Weights of a small contrastive image-text model: 22.4M parameters, batches of 128.
Rows from block 5 of the image encoder of a small contrastive image-text model, named by matrix and row number. Rows with one number within an expert belong to one neuron, the router's apart. Each number is 128 + 24 x the weight over its row's rms, rounded and kept within 0 to 255. All counts start at 0. After the name is the row's rms in percent of the matrix's.
Before each expert's rows are labels from the 100 images, of 14976, where the router gives the expert most weight on average: "responds to" is what is common among them. Only what is clearly more common there than usual is listed. The data: dead-leaves pictures: piles of overlapping shapes. In brackets: how many of the 100.
# router: slot weights (encoder.blocks.5.mlp.router.weight, 4x192, trained with AdamW), inputs 96-143
# gate: expert gate (encoder.blocks.5.mlp.gate, 4x384x192), inputs 96-143
# up: expert up (encoder.blocks.5.mlp.up, 4x384x192), inputs 96-143
# down: expert down (encoder.blocks.5.mlp.down, 4x192x384, transposed), outputs 96-143

# expert 3
responds to: large pieces (99); vivid (98)
router.3 077 [151 173 112 134 130 162 137 157 116 140 145 143 136 187  89 126 142 125 121 155 129 154 114 148 153 156 132 135 104 146 135 126 126 138 155 114 160  89 178 143 114 133 156 132 121 167 111  92]
gate.0 095 [129 111  93  99 131 179 112 161 122 149 133 132 133 112 135 128 122 120 138 127  84 150 147 172 104 139 110 118 111 120 163 121 134 129 153 133 156 125  98 154 130 109 151 107 136 121 142 134]
up.0 108 [134 126 112 134 137 115 149  86 142 136 142 127 149 179  93 150 110 136 145  70 138 140 149 100 105 131 107 166 158 116 116 169 127 114 126  94 132 133 183 107 155 141 108 184 121 148 123 143]
down.0 106 [133 132  91 125 116 132 163 116 189 147 103 139 144  76 114 157 121 105 142 118 121 120 119  90 126 102 116 124 142 175 196 128 145 110 149  79  98  85 160 109 116 150 130 113  79 167 130 125]
gate.1 118 [156 148 163 138 165 125 137 115 139 123 119 150 104 103 155 148 115 105 112  90 125 113 123 165 122 137 136 127 114 136 159 129 108 164  78 142 139 153 107 133  85 112 105 145 157 135  96  89]
up.1 138 [110 120 107 191 116 152 136 115 154 121 142  99  97 152 115 126 154 137 103 106 132  96  76 174 136 136 132 126 151 144 136 131 119 121 140  99 153 126 122 173  90  84 121 136 180 146 121  93]
down.1 128 [107 121 157 116 172 123  86 132 165 128 143 129 115 144  72 101 166 109  97 144 121 154 139 160 142 130 127 123  94 120 119 143  95 107 128 121 132 111 122 120 148 156 146 112 136 145 122 140]
gate.2 093 [148 120 100 107 142 128 144 165 179  82 112 136 179  61 126  89 142 169 127 144 117 136 132 145 166 135  64 118 139 100 158  98 127 105 128  75 137  90 106 134 145 141 140 133 157 108 123 151]
up.2 110 [144 164 127 126 108 126  97 146 109 116  88 100 103 145 115 132 145 142  94 127 141 111 152 141 138 136 103 117  63 142 136 128 131 129 152 156  99 156  91 172 142 122  96 141  70 114 114 128]
down.2 109 [174 135 110 127 163 112 103 140 122 142 108 144 150 101 113 119 105 112 132 171 153 142 123 152 178 127 108 124 163 132 119 116  93 148 119 106 121 104 155 124 179 104 134 121 168  64 116 108]
gate.3 049 [112 127 107 113 146 119 148 148 116 182 139 118 145 100 100  97 151 152 116 126 151 121 106 146 145 102 153 110  91  76 135 154 122  97 124 162 115 112 114 115 109 109 111 105 141 124  84 118]
up.3 054 [125 102 113 127 126 145 154 142 106 112 159 123 138 130  88 139 105 144 113 137  95 146  96 135  93 141  91 196 163 129 114 103 126 117 111 143 168 127 148 118 101 144 121 138 142 126 109 146]
down.3 053 [165 155 167 155 113 154 133 111 118 111 146 142  98 159 112  99 125 142 121 164 169 184 110 117 112 123  86 124 121 135  95  69 163 131 169 148 171 158 138 134 116 103 114  86 165 140 111 160]
gate.4 104 [149 113 142 147 151 114 116 124 138  93 146 132 128 137 150  98 127  97 118 127 124 163  97 162 191 113 162 157  83 151 149 114 119 164 137  90 135 100 103 102 104 107 124 169 123 131 106 160]
up.4 103 [155 114 144 131  98 138  76 126 114 140 157 103 109  56 131 116 152 118 137 151 153 184  97 147 155 136 141 134 129 129 155 103 144 149 126  81 139 111 125 142 143 103  90 144 106 111 113 103]
down.4 111 [111 141 112 144 106 102 133 117 103 161  72 142 126 124 133 122 134 125 142 132 119 100 136 122 126 142  88 172 141 140 143 115 124 111 161 182 143 103 109 131  99  63 128 150 127  77 110 141]

# expert 2
responds to: mixed sizes (79); cool (49)
router.2 146 [121 126 127 103  76  92 127  80 153 154  97  89 126 139 118 130 136 158 168 136 120 104 132  83 117  95 137 137 149 130 100 162 184 159 100 162 111 150 139  87 155 125 115 127 126  92 133 103]
gate.0 077 [102 166 129 134 157 110 109 147 134 111 138 119 135 149 109 156 132  95 141 166 130 142  97  97 171 146 108 133  71 108 102 144 108 115 122  98  85 156 157 161 103 143 135 121 131 135 133 119]
up.0 076 [163 130 169 104 153 143  86 155 173 107 116 102 161 143  63 136  98 148 122 117  97 117 122 135 137 100 125 163 147 136 147 127 110 150 113 127 160 115 121 122  81 104 120 119 153 131 128 104]
down.0 078 [116 113 137 128 131 105  69 129 151 167 119 134 124 134 139 138 104 154 117 105 155 141 150 138 131 127 143 108 150 139 130 124 171 189 133 113 168 129  95 105 116 169 109 128 107 127 112 110]
gate.1 096 [124 132 126 189  96 151 134 133 161 136 122 146  94 111  88 119 138 113 131 125 136 127 120 136 109 141 130  95 115 150 143 136 131  98 121 156 114 145 137 115 141 106 150  91 162 122 130 105]
up.1 108 [166 133 159 124 100 138 124  86 133 112 140 135 124 122 147 126 127 102 146 125  87 106 141 154 111  76 124 133 130 109 121 132  84 100 126 101 148 122 137  63 112 115 148 155  91 147  80 108]
down.1 094 [149 150 103 114 103 110 149 139 126 152 155 146 164 134  93 114 132  99 153 139 116 123 161 137 143 121 174 141 124 121 131 155 121 121 151 128 115 101  96 166 104 178 119 139 134 111 137 125]
gate.2 077 [142 124 117 181  82 108 142 148 136 104 182  90 134  86 130 123 182 162 140 106 144 128 111 166 128 176 109 108 172 127 120 120 142 131 121  67 155 140 125 122  98 113 151 154  72 130 148 145]
up.2 088 [149 135 142 122 108 157 135 155  88 131 135 141 121 143 117 135 130 142 117 101 149 159  84 140  87 135 139  74 125 119 146 111 146 111 157 126 101 106 151 100 127 114 160 135 158 107 178 142]
down.2 083 [107 127 105 131 155 109 163 141 135 145 131 119 113 134 159 128 114 111 123  89 115 111 151 112 120 159  90 141  93 148  54 108 141 112 111  99  98 137 143 163 169 127  96 145 162 145 126  93]
gate.3 100 [139 109 154 136 171 108  92 130 115  99 173 160 139 114 105 114 114 126 135 126 162 153  87 129 128 125 129 169 103 114 117 115 121 129 113 134 118 113 126 148 122 147  82 154 154 143 127 139]
up.3 105 [163 123 148 135 164 120 118 144 124 148 112 137 134 107 132 110 145 112 134 165 113 124 139 118  37  94 112 151 112 107 189  89 157 102 158 148 134 115  86 140 131 139 127 108 110 149 122  95]
down.3 094 [173 136 106 119 123 145 131 150 126 161 102 144 127 189 103 120 131 151 122 103 103 122 115 133 115 111 132 124 108 134 125 119 159 137 127 122 120 132 119 126  70 135 119 117 136 145 150  95]
gate.4 082 [147 167 150 145 118 171 144 104 117  96 144 127 110 114  86  86 151 105 118  98 130 144 122 128  96 131 112 160 146 142  95 190  95  84  79 163 104 143 128 132 131 121 122  77 143 133 116 111]
up.4 083 [121 115 123 145  76 139 133 132 131 112  94  91 161 112  92 165 120  82 144 150 120 100 123 121  99 143 155 170 115 149 181 134 134 132  86 161 153 134 200  93 130 113 119 152 130 165 137 125]
down.4 080 [ 99 139 114 135 121 118 134 126 103 110 111 119  96 105 141 119 141 105 126 138 145 124 127 133 128 127 140 154 148 133  99 135 125 127 169 104 163 156 128 105 104 143 136 138 112 121 121 113]

# expert 1
responds to: vivid (100); large pieces (97)
router.1 079 [ 98 111 161 130 122 113 130 130 116 157  98 126 124 128 155  95 134 156 130 125 100 151  82 135 147 125 138 145 134 132 125 162 132 147 143 115 126  85 106 115 174 151 152 133 112 111 152 121]
gate.0 109 [118 174 159 159 126 146  97 149  97 116 157 103 128 136 100 145 131 118 138  96 102 131  86 134 113  89 119 105 124 101 165  93 105 118 102 151 137 143 128 118 125  84 160  80 132 118 167 140]
up.0 120 [146 134 114 141 127 113 160  68 194 101 114 165  89 142 131 139 133 135 165 118 116 154 155 123 138 142 144 116 142 117 122 124 100  98 159 146 158 101  95 144 115 124 121 204 121 157 111 150]
down.0 117 [144 119 131  77  97 126 150 140 129 134 126  92 154 146 136 128 168 118 148 189 104 135 120 117 115 114  86 128 137 122 115  98  86 130 166  78 134 145 111 134 140 168 111 108  80 168 131  99]
gate.1 122 [136 165 126 114 110 119 126 124 117 109  94 177 136 131 105 173 131 110 154 146 124  91 125 152 135 120 131 120 149 169 164 121 131 102 131 133 110 121  98 143 100 137 104 120 188 114  84 127]
up.1 100 [122 162  97 135 154 146 145 156 118 122 137 154 120 116 170 115 133 125 108 170 147  52  93 154 141 130 142 130 143 115 138 142 142 135 143  91 122 122 125 146 112 147 102 115 143 122 122 124]
down.1 099 [139 107 134 116 124 157 113 116 115 152 137 144 115 141 122 109 132 190 126 125 147 128 126 145 101 126 124 100  89 121 115 127 141 139 160 109 115 144 162 116 140 167 121 136 103 151 129 139]
gate.2 119 [132 150 153 137 139 146 149 110 146 134 117 119 148 109 141 136 133  77 118 111 116  95 132 118 128 147 116 132 106  81  99 122 126 104 144  99 143 136 148 141 131 143 101 163  76 136 139  94]
up.2 116 [ 81 111 126 121 132 146 116 133 148 140 137 129 140 143 123 121 153 126 122 149  74 115 122 144 126 126 120 126 163 178 124 120 147 159 102 133 117 154 144 146  90 146 129 152 117  73  95 133]
down.2 115 [169 144 124 173 119 138 136 106 162 185 141 161 180 129 105 141  79  95 121 122 135 118 143 175 149 106 125 123 126 104 145 119 194 150 100  84 116 136  91 118 133 120  78 112 116 115  83 130]
gate.3 126 [128 122  83 141 141 130 153 203 114 107 136 146 110 178 145 140 107  98 129 143 171  73 128 144 131 153 156 148 124 169 103  81 112 141  96  93 146 109 115 133 148  95 110 118 102 131 158 179]
up.3 115 [126 137 124 138 108 149 102 181  69 101 134 130 146 112 145 150 102 134 140 144 163  98 131  71  96 130 126 105 141 103 116 150  74 113 121 140 141 149 141 128 136 123 144 128 124 101 105 100]
down.3 134 [143 151 143 130 133 124 136  99 181 139 146 138 142 120 122 123 107 154 146 119 103 165 117 160 142 123 108 117 167 126 114  88 128 180 154 109 111 155 123  92  89 127 104  96 111 108 117 113]
gate.4 087 [116 132 133  91 152 119 112 158 113 147 127  82 156 115 133 114 142  78  86 123  61 134 133 162 109 127 164 167 144 132 121 150 147 144 146 130 193 161 114 154 102 125 102 128 152 132 135 147]
up.4 092 [153 112 126 140 167 138 127 104  79 134 163 101 127 182 140 163 114 129 156 115 200 129 148 120 112 138 143 128 140 103 126  65 106  89 138 114 136 126 134 125 210 137 139 135 105 128 132 138]
down.4 094 [109 107  88 119 102 103 156 136 166 125 140  78 144 176 136 127 122 122 110 141 109  71 111 135 125 138 194 114 106 116 126 128 119 115 135 119 141 121 157 112 104 144 105 142  93  80 141 120]

# expert 0
responds to: large pieces (94); vivid (69)
router.0 080 [146 116 119 127 153 162 139 144 148 106 126  98 130 146 132 114  98 124 129 128 147 121 135 117 141 105 124 134 116 123 154  99 121  95 107 163 131 147  85 117  99 157 132 151 166 157  78 155]
gate.0 128 [135 141 141 149 109 166  99 135 123 109 113  93  97 130 147  93  81 135 144 119 135 145 150 109 102 138 114 104 117  98  87 122 136 108 135 140 100 114 154 148 105 160 119 128 101 156 142 124]
up.0 124 [165 131 132 114 131 156  89 102 150 138 159 114 144 121 148  77 100 146 127 113  92 163 145 114 119  85 146  81 111 135 132 163 104  92 169 122 130 128 123 153 114  98 127 165  91 143 140 120]
down.0 115 [112 120  93 115 129 140 123 102 164  87 144 178 110  78  96 141 107 111  99 172  75 118 172 117 159 145  94  99  99 112 139 157 130 137 136 161 137 164 139 159 160 149 143 148 148 128 134 155]
gate.1 084 [155 127 138 137 125 110 111 111 117 131 167 146 126 116 151  78 144 117 134 138 132 131 134 136 136 144 123 136 126 127 166 104 145 125 100 160 157 172 149 146  92 119  92 111 122 153  95 176]
up.1 088 [146 127 164 113 120 140 148 139  94  87 130 120 187 182 107 132 109  93 135 107 135 144  80 126 151 124 142 162 110  95 105 142  86  99 107 146 122 132 163 131 143 157 147 145 170 167 128 147]
down.1 077 [116 143 170 145 104 133 161 142 123 108  94 156 158 140 114 150 136 120 143 142 137 123 158 120 173 141 121 139 164 135 142 117 132 128 111  93 169 121 105 170 157 123 138 126 129 114 166 157]
gate.2 111 [135  94  95 123 141 105 150 137 140 156 124 134 153 100 121 101 120 139 102 163 108 146 124 123 165 163 108 156 142 148 161 108 110 122 100  63 125 110  80 132  95 124 114 126 105 125 154 185]
up.2 095 [141 128 120 148 137  66 149 125 131 181  85 139 166  80 126 108 155 121 106 128 107 120 142 131 146 165 125 166  92 133 124 118  96 127  96 112 156 117 171 116 106 155 113 118  79 140 179 162]
down.2 085 [ 99 121 130 119 133 159 150 164 117 125 110 121 129 144  97 135 149 121 132 112 124 144 117 128 115 141 114 146 152 144 150 138  76  96 134 146 131 126 104 139 141 151  82  84 129 162 128  94]
gate.3 089 [132 117 157 132 152 120 147  98 123 123 151 156 140 118 147 122 114  64 119 138 124 118 131 122 103 150 103 124 138 167 150 143 110 158 169 151 175  79 133  94 155  97 121 118 177 173 109 172]
up.3 080 [170 143 167 110 141 111 140 148 117 105 129 101 169 136 153 116 126 160  90 123 131 113 107  98 168 102  98 135 113 126 114 130 120  53 130 143 122 117 100 163 132 160  99 111 154 128 156  90]
down.3 077 [129 131 149 135 156 152 130 100 144 134 134 130 140 150 129  69 115  92 123 128  72 181  90 105 108 126 108 166 127 115 168  62 121 144 121  93 149  88 103 141 109 130 156 116 145 121 102 127]
gate.4 109 [103 110  90 143  88 142 116 101 127 126 131 141 127 125 112 138  91 191 101 125 110 136 125 213 104 118 128 100 110 120 108 128  95 149 103  69 149 145 118 151 129  97 119 113  87 146 108 151]
up.4 127 [148 111 148 133 162 110 138 150 103 137 132 119 121 113 161 102 162 104 137 138 146 138 133  58 146 117 141 143 152 138 165 112 153 109 141 172 109 131 139 137  96 143 144 112 180  81 125  73]
down.4 130 [149 163 107 112 149 158 103 109  87 148 147  89 155 114 112  94 119  95 124 110 133 163  93 130 142 176 125 143 124  81 132 101 102 116 129 114 151 126 168 170 140 156 132 135 135 157 100 131]